A small contrastive image-text model, trained from scratch: trained on rendered solids tumbling over patterned floors.
Rows from block 3 of the text encoder of a small contrastive image-text model, named by matrix and row number. Rows with one number belong to one neuron. Each number is 128 + 24 x the weight over its row's rms, rounded and kept within 0 to 255. All counts start at 0. Numbers have three digits each. After the name is the row's rms in percent of the matrix's.
Before each neuron's rows are labels from the 100 texts, of 14976, where the neuron reaches its highest value: "tokens" is the input token at the peak. Only what is clearly more common there than usual is listed. The data: rendered solids tumbling over patterned floors.
# fc1: MLP up (text_encoder.blocks.3.mlp.fc1.weight, 512x128), inputs 0-127
# fc2: MLP down (text_encoder.blocks.3.mlp.fc2.weight, 128x512, transposed), outputs 0-127

tokens: "to"; "and"
fc1.151 129:076140113126104121119149096130097154136095146150152141120129122113129134077167154143111128130112153137123131080149132123120103132083161121103114166077121112135090103149161127131116120134133143157099163129122142126120158128062176155163095106144122084130153103156117127154110137099123096124131114084118128156163129137163122168139110158156137117165124094115170153139115103146144101183113
fc2.151 108:129139147106135147147105154158103102136114133113119099123158131128100160136140095067171144097127180109147145151097127161110142101170123134128133095164100153104170136114102152114095129161163114091177126112146149116125132115144103146125178129103115137111089113093099080108137157115137116117110128163134106130130109115090129113157195113131170136124119167118148133130155143112112112169150

tokens: "blue"
fc1.83 097:119131134136103159121096141108123171097106108120117129126125132107108146148133090118119080121139123155109117120133132157123144127160143169092119136090166154127157108116098099136139146139119140135131122105117142162125121153104124107139145135155127126135120115164134153095140163103192189127158100147090109111138084150159142125162067145110155168086071156090124119158121094076116130108121
fc2.83 088:156112117168137141079143108073124150144114117102075135212131151090120103133129147140128117073096143084147123094146120128178122175135130105143130139115129150103119121148113149139126150118156091155163121129143092138120128096096097126159135120136160077137102126130164101151131110125151116106124141101142106098123117175176137092118134148139137151149117117135149114126151132119137115170147

tokens: "to"; "capsule"; "cone"; "twisted"
fc1.367 090:141115129112126163120135110112132123144109101141093093130142162128145183145155115129101114174105167117137090159090163094132109094104100180153142140125108133158107166095146148149146120141127136155109086168127133122162141120132160118126110168145149091125127141096103115122102059131147073143078110108133140125140125114110114130101146156145176141119148109113087130120125124115163144126167
fc2.367 083:130157109136133166165141108166128140139131165132122165126104113102100125149135111116126148077130145119075108106153148105132135155186095110082134121137124100135129079123135161126108115149167139111150102115124165097114143148119087147113136108137129153092135122111140115160159183120128149115134178081134112171096121137102105158133112145146116117169081128139120061165128122112114138127134

tokens: "blue"
fc1.226 119:133168112119134103098144091141100111135148116134110124129152129129092145168101100106142113126113150126101084105158139127129117158159088174140118157139137104129119166105135175127117144106124139127152157163089111080112166098155116131117162165137151115172111116139120096125156153126106109121132173090087184123115139115153142159133174132124130131087079128134117138144141136084117088133171
fc2.226 114:125099167098116102161124125123120156130112111111108113145105184131120132111102130100150088143075124111105080146138106099168142140132133146137101122151140124111103096124134117114109146148154157130155133154148125111111132104130124157138153167135089069177164128128157089147132110154129126159111076145103123152146122109127172101134101115084146146127137091163122180118146137168156166108107

tokens: "brown"
fc1.91 044:128115142124136140094146093104105122110119116179142136147139096150110128130156155140102111112147143148147117100087144176132156123162155097082065139104119179166096109153167110112157145145086162098103095115127114134142110132126145114133128148139116098125134105124131128092128146167103157148129132156133093177158140149156147110082163116109098140123120089103174099147098135111147129140111
fc2.91 039:181128145108139113144092115127146146141092134133141135101146143084128171114132093101158161113116144104124160150125134068134085112112112128138117139132102102108099116070105135098080145182155153120126133141126106159131173134121142133113118155156122087125124162092092138139128169099164123142121164117119141108110164091105159128139102169147157109107082124141129134147100152137105103149118

tokens: "white"
fc1.362 093:135102193152107069154121120123132118151131169135154138106132145122091125139103128080151170098130112095143149114128127131130119096135122150155122145091143100105106137154109111079158152150143137178093113087130151158123094124105139132101124131128113142111118122119151105114166137159099137154111144123114114174149121118120113156131161113129192130083141149121136119104074141132125175081100
fc2.362 076:126081120140138149102097147154148142140153147137104125162159085107128093142069144124128097092131099103138141163119172149144116126083110106111110103090082140157116098136167131110092111120161064114095097112137102136133155103176153144167123139112114136122111123123121137132133160094116166109153145097123166133113138081115141105136120168148150135155147141110122128154131129150128139177121

tokens: "dodecahedron"; "sphere"; "tube"; "red"
fc1.476 148:141081150138088152157129110116113115109108117119110140154129211143127147103140123163162189130085103147168161142151110137146156127108115104110144094137077104121097112137123169138127099124148112112148131116110137127151123149127121136131140156128083119135117113126175112077129113133154159136106120115086130133098109137146131100134130104184139126136127127121119079106077132111085145145170
fc2.476 136:114130143135096165101163155096142150159102083154141117120141145120091103120104148136122123109097110101091156159097112131156118084143123093144096122137099154138167151155130110142140150123116134137128126113127186140116127152177093123149106145109096096142135189131115114118161134131123154125134105142143132156131135110113107117109144110166102143137141175058137142111146118109139067179144

tokens: "dodecahedron"; "sphere"; "tube"
fc1.411 041:107093144171097124156137126107155131078102122140133157133148109142125144143117170148112121169139133136130113067110169139208095172126175147101120121123163119112160155166127131121144118105129068107089131097146149098156139107120110139129114121107157128112105162100101123110130128115126121095128109120123141155093147121129128129114148101136088124141120150095129163081150106108095160139155
fc2.411 037:112172121110148070128110137124087109180164153139133115118179184158142137118143115106141143093064142145109139170149115129106142121130141102116117103143133149113078119119130152169122140133135119093136095113128086164134119149155138146143153135119105093139127111118127135151124143122194115104094092123118133143095147100107121141144086132096135155140127090100141109142136146075125115160100

tokens: "a"; "egg"; "sphere"; "dodecahedron"
fc1.205 118:104117115149124122145073137142166107167070093139138127134118160140122113084169113102098155116143160163127114137162138161128138139099111153135124142132082089115141109081117137101160145126095152098155081140123114121152188114104123121104159159117157089119138140187135140110133172138149135125111093117152130161133141119129128151129098121124124127129159097117153101107104168092124127104154
fc2.205 108:088162161110104094126155152142134135095146117140146135158132127139137104171130194159150130151120113144115113121135090150106145120131107153142131120128133173140130170125138146161108119132127061140125147166124119109109106109113142121110082184121121129151148102131125131123122136115096097087149132172095126094107092145122125119176091098134132070124127130138108184137097113100129176128154

tokens: "brown"; "the"; "metallic"
fc1.147 089:110152160126129149098117115110132106154171144171116168091124119120149144103135122124159134114103092131152151125090096116166109160144101145113143091141176138123117164155140098134127136095081142140099113131128146138142113170121103101137167118166127164073151125085151137133111093139094131103157141129136126142121059150139150116101156153128122097111121123101168154115147122106164172150111
fc2.147 062:128100089119174119113109148162093111097130121119147130144151109074107121147122120165143085175126148145085116144118162124163133088146121104112081119155077073115139120094099135108111124125164129123155159169101157137140138117100135160138159094127115081181118133164151101135137125119174149116114150145127113120101121151105142116146096127132168129140111130126153086137110115141106117137161

tokens: "blue"
fc1.271 096:136158147154141126145147095148111143174113117129121137105140161121112138121173110127168110156145127087161131110134136117108152153165132141117111145162169156093091087112149106104097100121145148145110134141095160145116136152128127164100106138119122132083165130151106131100080151109105100121048120136151115110131103132127152108082160132129126105114176122147146107124080105106173149103135
fc2.271 092:141130148162148132105102136092118146100134120112092113145100111114103084159108133151100130125109114148133170129116095133125139143121110144130129096149164167145140088136099122161131146105115101106148167108102102102146140103117101180108158103124166113165109163130114174186128186064141113119119124130136107109155168139128138190115121133123139127146125146119151144127157121152113090131087

tokens: "yellow"; "an"
fc1.388 082:160136089074136126122147113136140131186067112139165140137127170113110104098148108152071180128141130122126172140149125132103100094091146139112129166142146141117135117108136150101138124099128103072118112149127152116147183142112106186116104127114126104132119153115155139113142092105123120148134096115118153114114146141157154157146163168121128150131117083087163137127107125121113144154133
fc2.388 077:088116197123102121178123167166095113141121193120143075184177085103131144109147137115153118119096098157128121123151097104137178133103119082122142091132164101170143099163117117147106137129125134108109118120116105144118117129109142111150080110114123118138123112116151095100124140107156131151165136151137129101159151119142118120152087122168145113130125134109118145154112127133151114146131

tokens: "to"
fc1.443 095:074144121130102148149099174096110129124098046149125163135102109135113128195114115119111135112120118130171100111139162109146165147109146120108137126104111136106120127166189142191134086136112114095096153115113119107131094104096156162106119117138136137154131129123157162123087169137106132128125106153129116144163107157113106138110118128142142152118147116110130143128162138128102171123142
fc2.443 085:126081129145131109111134109115133134152119119102091126081147160132135150131147116148155119122095093137118126084169144136124124118155099131141113080146150136142196167168124132136198125106125131140159110136116111148123171097151115124173094125113135109108139132103112132106108123094102105147140146108102132169104125088110133184153127152132130108178124093150117137074131144134097145140088

tokens: "frame"; "cube"
fc1.334 056:093152163172123084104136163116075108145156179125129172122116091108136113118144119156105136145116133122117129101151124148164132091167125132140130137161142130143062154134146156135158144126136121156143156142118114139125152124131158137118094126089118062157112124117118115116118111107104113065130096084111116129149140112114144138119145121160124103081089161149124167106143097139080119133121
fc2.334 042:102132106137116109170072094122177123122122120116127159135165141117128150115117118123118131092131120124122142147156116142106136152127148146126127125096114117189149113111119098168157091130125136108093153119088113147109131156169119101109125184141119156152154092086157146132162115127100107088132154117153120147112138088118116111141137139134129191155137100123119046128126144139139128123067

tokens: "brown"; "twisted"; "striped"
fc1.5 088:137110175143107102133175129123094153097119169112135139135188095123147172139093111136136139123166149123138105117139144175104154117137114130121128112125139128122102109147110163154170102093149149128121112165135125120118159164121122127097114138092145141113118123089133118143099098134121180139142129118107141125087094112169101173113125098131093127094164132132138112144130157128058126140063
fc2.5 091:170105118107119135140141157115175086093135090128128161154079138113121107131102117132084138140118112126111175150093125082143108125137156134119078148158122134147114113101125141117127114111094099138147135061104156181073148116119124130141087135156123148147159138126145142137126127180154126140121089148138149176101100107143138111114104138134115157129129124096147103147138109170170142135160

tokens: "a"; "torus"; "yellow"
fc1.382 159:101148103146087133166148142094125085082158169118151110132127162133107135147103147083159123122161150176106088151140147147142157152154107169119129075093097121160159128125129138140115151119149123146141125111125120141087102148108130110100136122142144123123065111096126134120118109142170131153109128153151146138138095188089109102147128133167083108117154133106093106137161129119124108134122
fc2.382 186:150144135128176118102129104147125122171117159160151100108140177137148114147113165085138117139170120137082076118143116125123122140100148115132136143127137132120141103129153074153145152131113153146116121167091139095131150179161131194122086132102107153139126129142076120120122098120079138134153078099166106138107107122098106153130159124140093171130114109125134118123132103160121107106143

tokens: "to"; "<end>"; "twisted"
fc1.310 126:113097124145139116122099098112127144232106115110130115105128125113125152128154161126119092142104122120130139114131127138110170114098142159128121176151079130156119116113166122138190153112150113133139131129125120131111100085152129143180116147125135101101113122113092165142121098133125114114126142085107106100143130156168133157105092159119096129115122122136134106129150112175113194141156
fc2.310 110:131137085096121113133141159101131143123120120107126141101096120101152158143132118104141120136150129132151084096125136124120134143122109132161166105173128083114116093165145145192121089092107164155112114104096141121108124170104130140141116097129134135126128171143151099108143145113077148128153121104111126198119126138113114139156098100150109160197124157149136152111131114186125145145108

tokens: "a"
fc1.97 081:121115143090114123128121116106135109159166109105122126140139128113125146117108108123153104152116148116153102171132117175135094131133093118107120119141109151151122188113135178101108149136139114146107119140095105170138152089153142060126148150117160141119179118131111107111125157111128144093113136143112123108122114164117134115163136141087096207150088185146103092157149139100113134128146
fc2.97 091:161120170157149137089108119124140126119142141107121158144156169147089106125156086177138123101151138100104137090106117087134140186079110123159131141116143164125151109115094131135152076117145155124123163149125155112108131154135130100120145126153110094129153162124123148108146164100141161127132101107124129164128151108123119127085097130069165139138132110132152140116120165187114093106112

tokens: "white"; "a"
fc1.457 102:111104142141078138152105171136139122149188141172117158096131112117112168122140122119105137137121125144096140174117115127142166104117131161138164129126135129140094119115095086129167131105138116146107148115123107171135123108150127130079120143067141152116098114151161071094140150136088120095142116104122143153105137167137127163118148149146149146096088144092151106154143122100083153106130
fc2.457 090:088155107127149168095145100159146133114138096136136096132155103095113130135125105119118106136144129153104122139116155129107109137089113147099135077087090125131160140128153153117104124132118125112142145122164140119119146123190149151139100173123130142132108115136155139190126152132105117143118140110150113162146170079123132123094098177154145116156131126141076116174093167073165141111114

tokens: "to"; "<end>"
fc1.398 105:127136100130142143109112151120127161202148109116126110129123133084119116131111132094111116120131116096167117094141116139155125139083155115136093156158092125153083170118134109169137102112143164191126146136105129140117116118108148131158144103131156146132142105126105125121119136146149104132116084094123097166112137182135148086107117111156118135128120110124150126138135107175068184172150
fc2.398 112:129140158110125116134135132104159129139150109138122116079098149109153146134139128127128106138131125139164090162153166095110098113136141134195158080164139082137164096159103132153164120157107120120097145085104081138116127115125134124132103120144135131119146191082110134125144125120121130118174100099123112169119107126167105170125077147130088164153108140128115150126151147096116149096126

tokens: "a"; "blue"
fc1.94 102:142120152157117169161144075161162137157128135113160134124151125125147128093154083165117108106174095176112131083143150115110152163116117139174167119116175146112138160114106110095124121134130102085117149115147165122133119139126108107104100136128088128081156109115122134127064122119128160106083110129148104113146127119119124158113140113079141146106106133120077145114120142151132129150152
fc2.94 106:125115148119156135169151131138135158105128112112168125129116150128127136115094143134096106120070153112122094112125100161124098124130160111119122157107121137124184179108160088093095113149154126141122113120148111138139168155083134100155130113128146109150100132172129122107147124094140122089146090116108169121141119125143151083100124121149115145160143143115173121133108162051095095143159

tokens: "blue"
fc1.164 107:154090150150152114103132134125131159132146104125122156101175131134081126056125107138117093123165131135106140088178159138131124175130113167128103085083150158146152095158126145173114104111118095127121108160109165144159138160114147116143151148152124099138118121125157116125113118105169129131132117107081124128088122114126146119147076129146114145100150150129096140158169120120089146104129
fc2.164 134:116150147114142130099155077124154095123147120088162144125141129133129070165103118157139097087176177110134113095133147146118144150138121134156106125117159151082118138128122126143141122127136128126097132163098090173124121141121125081143117148179102096133143151164127081120107131132132157110101122114150119086153116138147142106136113162086168148121182134130171122112147157108090113123158